From a checkpoint of a small CTC audio transcriber.
Model: 1.38M parameters, arch transformer, norm layernorm, activation reglu, moe top_k, num experts 16, layers 6, width 128.
Rows from block 3 of a small CTC audio transcriber, named by matrix and row number. Rows with one number within an expert belong to one neuron, the router's apart. Each number is 128 + 24 x the weight over its row's rms, rounded and kept within 0 to 255. All counts start at 0.
After each expert's rows are labels from the 100 clips, of 14848, where the router gives the expert most weight on average: "top examples" is what is common among them. Only what is clearly more common there than usual is listed. The data: two synthetic voices taking turns or overlapping, over music, noise or silence. In brackets: how many of the 100.
# router: router (model.blocks.3.mlp.router.weight, 16x128, trained with AdamW), inputs 64-127
# gate: expert gate (model.blocks.3.mlp.gate, 16x32x128), inputs 64-127
# up: expert up (model.blocks.3.mlp.up, 16x32x128), inputs 64-127
# down: expert down (model.blocks.3.mlp.down, 16x128x32, transposed), outputs 64-127

# expert 5
router.5 [124 140 125 107 150  88 139 155 114 154 117 118 106 155 138 115 127 131  74 142 114  87 146 121 131  99 119 154  99 138 185 135 120  82  74 147 108 120 149 114  86  95 108 121 116 122 132  86 175 132 129 155 117 125 111 117 154 152 137 134 120 102 101  93]
gate.7 [129  95 173  99 203 157 138 125 149 184 173 107 114 188 128 145 145 116 132 134 121  98  87 116 162 169 160 128 111 156 124 143  97 136 145 140  88 111 125 132 150 111  91 112 149 143 140 114 120 115 162 122 127 122 146 146 155 160 135 120 107 157 125 136]
up.7 [120 121 105 139 138 132 162 144  93  85 140 121 121 117 158 128 137 176 104  98 137 132 112  98 131 125 118 172 116 107 107  84 116 149 126 140 126 158 137 111 142 157 151 105 149 130 133 145 100 106  88 160 197 151 168 139 113 115 134  91 108  81 126 176]
down.7 [ 95 170 120 112 147 173 118 152 125 108  98 176 139 143 142 102 152  99 113 151 117 106 146 108 166 135 150  66 170 133 121 110 138 147 135 107 134 145 129 107 128 103 117 101  60 157 123 108  98 123 139 110 108 167 154 141 165 126 105 137 124 118 133 138]
gate.8 [ 95 136 153 147 151 139  89 149 100 154 181 117 139  92 160 157  93 114 136 137 123  76 107 107 111 153 110 160 145  97 106 121 150 136 166 137 146 127 146 134 111 137 103  94 118 116  98 142 133 128 113 130 156  98 133 144 115 139 119 134 112 136 136 108]
up.8 [120 130 119 152 112 141 137 140 108 146 142 115 152 119 150 142 120 159 150 160 111 108 142  81 121  68 171 135 143 185 143 190  90 147 117 132 136 160 139 128 150 135 103 171 162 122 146 140 133 126 114 131 115 146 148 168  88 136 103 139 114 109 136 102]
down.8 [ 93 137 167 120 149 119  98 135 151 154 121  83 141 157 136 145 136 102 156 114 143 163 163 184  85 143 129 111 102  94 123  92 142 127 144 147 110 131 136  99 126 119 114 106 151 114  96 178 139 143 166  96 135 100 124 120 118 111 150 115 160  94 110 110]
gate.9 [148 111 163 116 106 126 159 153 105 106 143 111 136 122 131 122 107 169 100 116 117 123 152 142  88 111 128 149 125 147 160 154 112 115 200 132 123 102 132 126 163 150 102 140 167 116 121 120  85 126 156 110 166  71 122 102 160 120 141 179  95  63 130 112]
up.9 [130 143 121 132  86 132 167 157 158 136 188 125 129 113 124 126 134  84 124 138 118 127 126 134 149  96 157 142 132 135  93  88 142 130 143 154 163 117 140 103 107 121 114 107 155  74 123 119 106 148 115 144 184 125 134 157 142  88 153 145 106 141 139 110]
down.9 [110 149 121  85 153 165  81 134 163 152 154 119 144 160 114 174 104 132 146 115  90 107  95  95  94 108 111 109 132 106 150 140  97 166 115 114 137 124 148 135  98 106 137 146 122 200  89 132 125 131 132 163 124 140 153 109 138 131 110 103 134 114 117 136]
top examples: reverberation (62)

# expert 2
router.2 [145 143 107 135 165 150 119 116 164 140 123 123 135 145 121 173 153 120 115 144 137 121 130 126  87 165 154  72  88 133 141 164 140 112 145 143 151 160 101 133 121 132 146  74  93 131  79 146 123 136 109 155 143 147 189 106 113 128 135 120 140  84 137 151]
gate.0 [108 101 120 106 132 131  96 123 126  87 107 140 120  92 114 102 128 145  50 125 143 152 131 156  90 152  87 113  76 158 137 142 123  86 129 125 156 135 135 151 145 145 119 111  76 136 171 130 127 128 128 171 131 139 107 109 114 141 113 114 136 126 126 148]
up.0 [140  91 136 144 105 133 141 163 111 126 116 120 149 153 198 115 149 128 128  98 116 117 135 163 106 100 153 182 137 133 109 130 170 132 143 128 181  99 125  97 149 120 132 153  94 101  92 130 107 165 126 106  80 107 128 118 157 117 156 143 112 178 128 157]
down.0 [ 93 155 100 146 121 128 132 111 178 108  98 117 123 147 108 147 103 137 130 158 139 131 115 129 134 154 155 151  58 138 155 116 123 121 140 120  97  90 119 132 119 127 125 147 151 111 117 127 159 130 148 131 173 109 113 130  96  92 110 115 133 114 131 142]
gate.1 [114 118 159 134 137 131 123 114 108 147 115 116 100 119 118 112 116 109 157  96 117 146 126 119 171 160 143 105 123 157 119 145 131 132 139 140 124 166 144 145 126 109 105 139 136 190 125  78 116 135 134 150 113  90 124 122 141 118 162  99 158 101 136 104]
up.1 [145 131 112 109 147 132 126 144 138  94 156 149 118 123 171 141 149 128  89 137 134 106 142 137  91 104 104 121 123 103  96  91 123 144 120 121 119  78 115 132 163 147 115 104  89  96 109 153 157 128 120 103 152 166 103 106 129 152 118 160  76 152 131 140]
down.1 [157 101 108  90 110 119 102 131 117 114 112 146  97 101  83 127 157 117 109 119 128 119 137 152 155 146 127 159 123  88  97 146 176 132 132 119 150 171 123 142 137 146 144 153 162 153 128 108 139 148 139 119 142  72 131 160 126  99 158  58 130  83 110  90]
gate.2 [109 117 132 158 129 124 138 108 135 169 148 127 121  98 181 100 123  87 180 132 120 139  80  42 154 128 127 109 154 165 128 130  96 103 200 143 135 160 157 126 120 112 107 113 128 151 123 112 106 118 147 149  98  93 123 152 112 140 112  77 117 104 130 155]
up.2 [107 152 114 118 154 106  56 114 142 154 145 126 131  96 193 111 173  82 145 122 127 137  99 112 144 112 106 100 107 143 113 122 104 120 185 126 145 152 172 133 125 118 103 106 110 157 110 112 136  88 122 130 113  81 116 161 142 129  78  68  80 124 139 179]
down.2 [116  89 111 191 146 165 135 160 147 122 128 120  96 114 122 182 140 142 128 128 136 166 102 154 139  66  93 136 152 137 112 127 135 129  68 158 138  80 164  85 131 132 111 143  98 123 118  97 172 109 145 121 130 102 114 102 116 109 139 115 169 107 128 118]
top examples: background: everyday noise (83); applause (32); stream (29)

# expert 12
router.12 [123 118 118 108  95 102 160 149 151 112  91 102 128 127 119 126 152 132 149 136  94 125 170  79 131 165 124 133 146 166 121  83 144 139 110 117 160  93 166 131  99 131 132 109 100 128 100 134 119 110 161  94  96 126 107 115 139 168  89 123 114 124 154 104]
gate.7 [116 126 125 147 124 133 150 120 110 128 124 135 105 159 126 145  76 160 121  82 138 103 132 149 157 131 152 165  99 143  82 143  91 125 146 139 170 112  95 146  94 113 139 101 131 129 114 119 122 169 138 144 166 180 163 142 125 114 140 137 119 121 127  81]
up.7 [ 97 144 160 101 143 124 135  94  92  86 126 122 130 102 172 112  97 118 158 164 119 136 155 139 165  79 130 166 139 163 120 151 106 125 140 153  93  66 165 117 133 106 125  77 134 145 126 126 117 160 130 114 148 109 113 135 136  73 136 137 153 163 134 135]
down.7 [119 120 111 153 153 114 160 110 102 126 146 116 157 122 121 137 153 107 125 120 171 143  90 127  73 138 193 105 143 112 147 103 123  99 120 140 166 103 146 112 158 133 127 125 128 125 144 111 158 135 133 172 162 114 160 150 153 156 106  99 114 111 121  92]
gate.8 [139 133 115 132 132 126 120 132  92 105 138 138 154  90 128 152 126 132 123 154 125 136 154  90  90 116  86 138 124 117 110  85  91 174 172 120 102 139 101 150 144 149 132 158 125  85 160 180 110 105 103 165 128 119 121 128 136 153 104 108  74 130 112 132]
up.8 [119 104 134 133 125  94 106 108 130  84 110 104 170 170 110 166 179 148 146 103 143 113 103  90 104 131 106 139 117 164 113 105 153 105 117 137 170 110 126 105 118 177 127 115 167 159 125 100 108 131 114 108 149 135 155 138 135 147 141 116 128 100 129 105]
down.8 [135 133 112  90  73 108 142 179 104 128 117 169  82  99 143 148 146 135 139 139 141 140 132 127  91 126 106  99 110 108 155 132 160 125 109 107 116 130 160 124 124 116  95 120 128 145 128 171 111 123 127 151  94 106 140 112 128 166 126 116 124 103 131 147]
gate.9 [104 127 123 150 101  86 165 136 172 176 136  57 118 123  85 132 145 115 176 127 131 127 139 117 121 144 145 129  92 119 108 122 127  90 150 113 132 124  74 115  96 100 155 129 152 116 139  96 132 139 137 127 103 147 136 137 123 131 141  88 130 128 132 132]
up.9 [128 143 160 116 114  92 133 129 164 115 137 139 124 167 127  75 125 101 153  75 143 108 164  98 130 152 140 105 118 131 134  89 127 126  74 119 116 116 137 146 161 123 149  81 133 140 129 110 107  94 183  87 155 118 144  90  91 140  96 168 130  88 128 124]
down.9 [106  95 102 192 157  93 145 146 102 106 164 108  97 122 111 163 144 114 117 136 129 160 120 123 131  88 154 133 119 120 138 149 132 152 182 149 162 108 154 119  95 145 111 155 147  77  99 118 131 126 134 131  75 141 163  98 108 145 147  97 154 161 150 143]
top examples: text has "pause" (28)

# expert 3
router.3 [108 120 102 148 167 146 118 109 105 144 132 112 124 160 130 185 163 107 116 122 110  82 134 155 117 169 124 114 136  76 114 120 138 150 106 180 119 164 118 119 138  98 177 127 133 139 161  99  92 124 123 117 154 103 114 133 132 120 175 100 146 171 125 113]
gate.0 [102 105 168 113 100 152 121 187  97 151 107 101 143 173 133 100  95  77 114 136 122 148 107 150 153 142 151 125 162 155  94  90 155 127 109 114 127 133 105 150 145 165 184  96 122 134 105 133 127  89 129 170 119 137 124 170 123 142 127 118 163 141 130 151]
up.0 [121 132 144 120 168 114  98 109 144 158 125 146 105 120 115 112 156  98 149 115 126 132 153 100 118 147 136 121 122 162 136  98 104 130 109 123  75 119 145 153 145 102 152 176 126 161 162 113 115 174  87  80 123 171 119 135 128 176 122 108 138 128 129  90]
down.0 [108 155  94 117 114 103 132 119 141 103 103 101 127  93 151 145  91 124 125 136 137 158 133 144 130 107 127 111 163 130 108 126 130  94 202 140 133 114  88 122 164 161 181 121 165 139 117 106 120 122  89 143 138 104 162  92 148 120 122 119 155 115 117 110]
gate.1 [166 149 119 142 133 120 133 102 138  94  78 169 105 158 105 136 101  97 137 132 132 141 133 165 147  96 133 141 111 176 131 145 112 122  99 141 103 143  96 169 119 118 104  94 100 131  96 153 140 108 126 146 160 120 107 142 134 138 117 124 127 148 134 124]
up.1 [141 136 117 166 135  95 128 114 106  82 130 130 110 136 148  86 105  84 154 160 130 117 112 165 127 108 134 146  87 161 145 181 114  94  99 134 141 177 136 140 148  98 122 151 134 122 123 138 186 108 123 142 159 158 110 150 149 111 116 124 118 169 118 139]
down.1 [116 126 159  89 107 138  86 144 135 104 142  93 131 122 172 128 112 108 122 123 123 130 143 123 123 128 148 139 157 134 150 136 135 106 117 140 133 122 151 168 137 145 113 128 125 128 118 149 162  97  93 152  68 114 138 101 145 156 129 149 131 153 125 130]
gate.2 [114 122 124 118 103 110  64 134 186 132 153  99  80 154 114 133  94  97  73  95 134 120  95 125 182 140 128 114 139 123 116 157 168 165 105  99 111 100 120 175  95 118 146 143 125 125 148 134 129 117 108 144 128 100 116 133 153 133 133 109 147 157 111 119]
up.2 [129 160 123 126 138 145 169 102 107 133 107 160 144 108 130 153 152 138 202 142 132 150 153 162 103 142 116 127 176 119 106  92 117 112 129 146 151 122 123  97 125 144 132 130  95 120 131 131  98 104 144 125 143  87 141 121  91 124 155 126  73  98 142 112]
down.2 [124 126 134 121 155 144 156 138 147 117 126 126 141 191 137 139 104 141 122 136 108 147 119  89 143 141  65 104 111 115  98 161 138 122 128 158  73 152 112 132 143 113 135  65 140 119 144 104  70 158 161 159 100 140 112 139 116 117 145 140 137 127 120 143]
top examples: music (76); second voice: none (44)

# expert 6
router.6 [119 127 102 118 136 122 129 117 159 115 142 125 133 134 159 107 111 150 115 118 139 116 105 121 141 125 108 129 102 107 102 132 134 120 113 136 114  92 116 141 128 153 120 199  96 135 126 165 102 129 113 116 172 115  84 112  84 128 142  88 131 118 119 121]
gate.7 [157 111 150 128  67 113 119 137  72 127 135 114 102 119 137 163 134 146  90 102 118 110 152 137 103 115 121 107  77 121 138 111 114 108 132 115 107 137 121 178 119 149 121 159 123 131 151 135 130 178 130 102 118 131 100 154 145 152 127  86 192 152 129 177]
up.7 [155 152 134 122 146 102 162 158 173 143  81 135 145 134 128 137 125 138 158 145 124  99 138  99 154 133 134  90 113 113  99  95 118  84  70 139 106 133 105 140 154  93 142 177 102 123 100 130 135 131 138 127  83 134 198 186 103 148 147 166 130 130 129 124]
down.7 [130 117 123 138  98 116 144 106 121  98 149 127 129 139 101 106 132 164 140 134 121  87 120 131 164 138 141 166 174 117 123 139 112 163 174 137 147 132 151 106 121 168 141 148 138  97 164 116 107 131 114 102 161 129 120 158 108  98 143 130 156 125 119 102]
gate.8 [114 109  91 106 109 166 116 144 122 102  94 139 104 121 154 107 127 152 170 109 161 102  86 150 132  93  77 146 114 127 101 113 151 110 123 136 130 138 165 151 135  87 145 106  88 112  97 157 133 130 117 133 158 131 155 157 120 109 137 105  96 112 124  89]
up.8 [103 148 117 148 107  98 115 133 147 159 152  93 152 149 124  98 156 153 151  85 136 120 137 132  97 127 140 124  86 109 123 134 145 137 175 141 116 136  95 119 102 111  76 123 136 115 127 138 179 157 166 146 121 157 107 102 102 141 153 124  90 159 114 157]
down.8 [159  92 146 156 150 141 103 123 121 141 111  88 146 112 150 132 137 135 134 124 107 121 155 141 156 114 111 141 169 171 124 141 150 138 101 117 120 150 166 112 152 105 144 152 116 119 143 101 109 135 142 101  87 127 118 104 120 132 120 114 142 169 125 135]
gate.9 [135 113 129 143 179 124 106 134 111 125 107 193 105 151 118 107 105 151 106 140 126 104 143 156 130 101 170 123 133 146 160 125 154 131 125  94 129 113 139 131  90 167 132 149  86 106 114 100 140  99 165 124 110 142  94 151  99  54 125 142 152 157 123  85]
up.9 [118 152 150 117 110 122 100 143 119  95 135 115 124 121 152 136 133 119 126  76 140 136 103 154 102 131 130 101 122 168 122 124 123 120 102 114  87 138 128 100 104 122  93 124 170 183 155 131 126 140 139 121  91 149 142 122  58 183 128 124 125 110 132  94]
down.9 [140 125 144 147 154 133 131 168 117 148 121 132 131 174 145 135  88 184 128 132 102 162 127 143  98 121 141 125 156 170 101 116 135 108 106 123 128 122 114 134 129 120 115 172 143 103 136  93  99  94 103 142 159 141 168 118  82 156 147 120 124 160  72  70]
top examples: text has "sister" (29); text has "six" (26)

# expert 0
router.0 [ 77 119 138 146 159 136  75  97 110 127 141 160 136 139 107 151 172 100 119 135 112 107 127 104 154 132 123 125 149 127 161 122 117 160 122 139  96 175 105  77 120 168 128 122 127 129 176 105  65 164  86 144 139 117 113 137 125 141 174 111 159 142 130 125]
gate.0 [149 157 141 121 113 181 130 168 154 139 129 134 128 136  66 112  98 129 133 167 130 125 115 153  77 100 133 122 167  87 116  87 130 143 155 116 136  92 107 148 133 143 171 137  82 128 139 137 102 131 134 125 129 135 110 168 130 131 102 119 151  99 137 146]
up.0 [117 120 146 117 134 158 163 143 143 155  88 105 130 116 145 150 117 132 111 124 138 128 198 104 104 147 128 133 153 147 141  92  91 152 164 132  93  87 125 105 119 122  80 149 102 117 130 112 141 177  95  98  86 153 123 146 169 163 126 109 114  86 120 106]
down.0 [147 140 111 125 114  97  88 172  84  96 132 124  96 145 147 116 152  88 132 144 128 141 159 110 146  82 134 140 122 162 168 131 123 122 151 133 116  98 163  95 152 154 155 133  99 112  67 106 143 140 151 110 115 125 132 103  98 138 143 149 111 116 134  93]
gate.1 [136 184 146 112 122 103  94 165 120 163 107 155 138  96 131 133 131 121  90 170 133 139 124 163 107 117  90 135 146 116 128 114 150 127 125 141 105 135  88 169 133 146 143  98 135  98 144 142 102 128 143  97 142 161 130 125 100 127 111 124 121 112 130 110]
up.1 [170 136 137 101  54  92 116 142 162 120 119 152 185 114 117 181 117 135 101 133 127 122 142 146 132  84 143  87 147 109 122 133 158 106 141 113  93 168 136 118 113 104  96 100 166 125 130 137 133 109 133 111 124 119 110 122 130 127 143 125 142 112 120 103]
down.1 [119 189 152  99  99  66 142 154 135 187 147  78 125 126 119 103 131 133  98 136 139 147 141  91 115 141 114 116 134 134 113 108 160 113 141 108 133 111 131 147 142 106 168 122 122 106  78 170 142 106 146  96  91 126 118 171 127 134 108 124  97 125 138 152]
gate.2 [108 184 119 115  80 163 139 145 161 146 110 131 172 123 109  99  96 128 147 112 139  98 139 141 137 145 154 128 131 147 135 142 116 131 121 137 116 155  80 147 170 110  93 153 144 121 163 146 150  99 121 146  91 127 106 193  95 123 126 150 140 130 121 107]
up.2 [172  59 105 175 158 116 163 121 109 132 124 133 120 153 168 150 140 133 109 146 120 144 102 111 121 135 110 104  88  86 151 144 125 141 145 141 165  89 133 148 112 183 162 134 118 157 109 123 130 144 125 114 134 148 140 117 188 127 137  88 117 104 128 124]
down.2 [115 126  99 112 159 138 117 136 120  92 146 150 122  93 119 143 157 160 152 141 138 135  81 116 108 125 122 155 172 150 175  85 107 126 118 130 112 112 127 105 122 159 148  97 158 153 116 105 157 148 106 139 108  97 121 153  96 124 168  72 128  86 157 120]
top examples: music (68)

# expert 10
router.10 [120 109 129 115 149 111 126 161 137 107 132  95 162 141 156 191 118  78 141 182 140 149 143  99 156 125 103 134 173 139 163 162 107 121 142 186 167 122 147 103  90 123 139 110 143 136 120 117 107 141  89 125 129 142 138 135 123 129 121 148 123 125 159 145]
gate.0 [145 111 142 115  78 128 103 137 135 103 112 160 103 130 141 148 151 136 123 127 122  89 167 115 129 141 142 146 121 118 139 150 123  93 152 157 103 154 100 161 134 102 140 102 106 140 145 149 124 175 105 105 201 149 139 176 124 118 108  80 139 127 135 119]
up.0 [146 119 134  99  70 131 109 127 141 102 121 172 107 141 140 135 157 118 138 130 126  97 159 103 132 135 140 144 115 134 131 141 119 118 176 155 101 151  92 153 130 106 139 106 133 130 154 145 125 166 114 112 201 136 142 170 137 102 112  67 136 111 129 115]
down.0 [132 166 141 139 175 137 157  85 149 173 135 108 144  76 135 100 127 103 103 123 126  97 110 153  82 169 103 146  96  98 100 135 108 129 152  99 117 131 120 117 146 105 130 192 131 146  90 149 141  95 141 135 105  99 100 125 150 132 128 132 150 113 150  98]
gate.1 [144  72 142 125 147 154 110 129 138 109 159  88 145 129 132 125 176 150 135 119 142 145  95 120 165 140 174 137 142 149 130  91  98  98  92 107 109 134 126 125 121 144 124 152 134 128 179 125 129  95 164 159 129 145 141 123 165  89 122 102 124 158 127 116]
up.1 [151 112 115  69 155 152 129 125 162 103 150 151 108 151 134 106 134  41 127 128 123  95 161 167 148 136 155 132 161  80 135 112 129 119  90 136 121 142 171 156 112 122 167 125 138 134 117 118 156 126  96 104 101 126 117 168  92 102 149 139 111 134 140 150]
down.1 [ 94 136 126 125 174 115 186 124 106 168 133 129 145 101 111 117 133 130 123 134 121 156 122 138 115 144 121 119 100 123 135 143 154  92 149 141 122 137 109 131 120 135  96 115 158 171 173 130  78 141 102 136 135 112 119 124  93 143 112 113 121 143  96 145]
gate.2 [116 131 145 124 134 100 153 143 150 108 147 128 161 118 119  93 141 125 151 163 114 113 137 101 177 102 168  83 166 120 167 134 138 131 135 157 159 118 138 137 142 143 134 125 145  91 119 136 102 141 137 147 145  89 119 118 166 118 104 136 152  88 130  94]
up.2 [128 136 102 129 143 162 118  95 106 142 127 126  66 148 137 155 126 122 113  87 137 135 124 150  78 147 107 160  99 126  76 121 114 137 115 104  79 152 137 128 117  98 106 114  87 162 132 120 136 134 121 104 115 151 120 138 110 122 168 129 101 178 129 145]
down.2 [ 90 185 148 144 119 133 106 121 119 155 127 147 141 155 114 114 114 118 151 122 132 164 117  97 172 100 159 129 164 143  75 125 139 118 130  73 135 138 124 119  97 145 141 180 135 132 116 144 168 114 143 140 111 112 128 150 147 137  97  94  89 108 140 103]
top examples: second voice: none (100)

# expert 8
router.8 [ 89 106 126 172 126 147 175 147 155  53 123  72  96 122 149 127 126 112 125 113  89 140 159 170 129 158 133 147 109 120 141 160 159 138 181 129 111 154 140 141 136 132 125 129 111 182 120 139 111 159  99 111 132  96 131 135 167 116  95 124 144 144 129 105]
gate.0 [163 110 140  79 157 102 159 148 123 149 151 161 146 141 141 108 182 137 136 144 138 104 109 131 176 115 153 117 123 118 105 130 116 136 141 112  98 137 113 129 130 139 112 155 123 104 103 145 104 144 117 105 146 143 159 100 119 129  95 118 140  89 114  76]
up.0 [169 149 156 156 172 135 125  85 106  88 141 138 135 159 161 162 152 133 134 121 142 101 173 147 107 114 162 102 156 134 119 101 124 106  99 102  88 116 126 129 135 193 157 122 122 120  95 116 144 111 143 109 112 162 131  98  75 150 139 106 143 141 120  87]
down.0 [ 98 124 102 131 116 144 135  70 144 130 161  90 103 102 152 142 124 134  86 149  76 126 136 144 128 161 106 178  94 157 126 104 128 179 140 105 112 136 169 151  99 124 131 123 128 134 114 121  77  96 104  76 150 123 116 158 167 131  70 126 141 174 141 124]
gate.1 [113 108 159  89 147 105 114 183  75 114 115 100 127 144 164 143 159 125 111  89 140 128 116 149 123 131  98 169 104 131 105 111 136 140 125 149 143 117 141 153 136 159 139 105 113 146 106  88 114 154 148 107 114 131 141 109 129 128 119 126 141 139 130  95]
up.1 [131 118 174 137 109 150 123 112 171 102 144 143 136 130 130 104 125 160 144 148 138  88 140  97 102 127 186 143 162 157 117  92 138 112 166 120 128  64 109 112 138 100 157 122 138 119 177 152 122 112 142 153 144 140 139 131 131 136 172 153  96 112 131 100]
down.1 [147 133 103 113 146 164  97 141 117  79 118 112 164 133 112 147 172 126 165 150 114 145 171 113 129 142  92 136  96  99 142 121  78 168 111 133 128 153 147 151 153 137  97 147 119 107  79 106  97 114  93 138 154 157 162 151 127  96  83 134 147 152 136 142]
gate.2 [127 154 107 127 144 124 127 129 208 126 126 133 157 159 126  97 134  86 120  93 135 133 125 180 152 131 110 116 142 138 120  79 127 110 139 135 118  84 109 126 149 104 152 194 120 149 148 128 150 100 127 152 119 102 121 134 158 129 146 114  90  64 131 115]
up.2 [114 188 123 128 177 144 129 160 136 102  49 117 124 108 141 114 100 101 125 124 121 133 122 162 136  81  87 130 146  97 131 105 126 105 108 127 121  86 136  94 153 159 165 175 140 150 157 138 127 161 147 162 149  99 105 125 142 102 138 107  98 109 136 109]
down.2 [147 177 135 126 141  97 144 126  82 137 129  75 136 168 140 157 144 110 112 154 133 137 164 117 127 149 126 143  98 130 107 145 164 124 211 134 134 111 143 133 150 123 112 155 100 109 101 129 118 142 122 129  70 146 109 150 119 154 123 152  96 155 133 128]
top examples: second voice: none (55)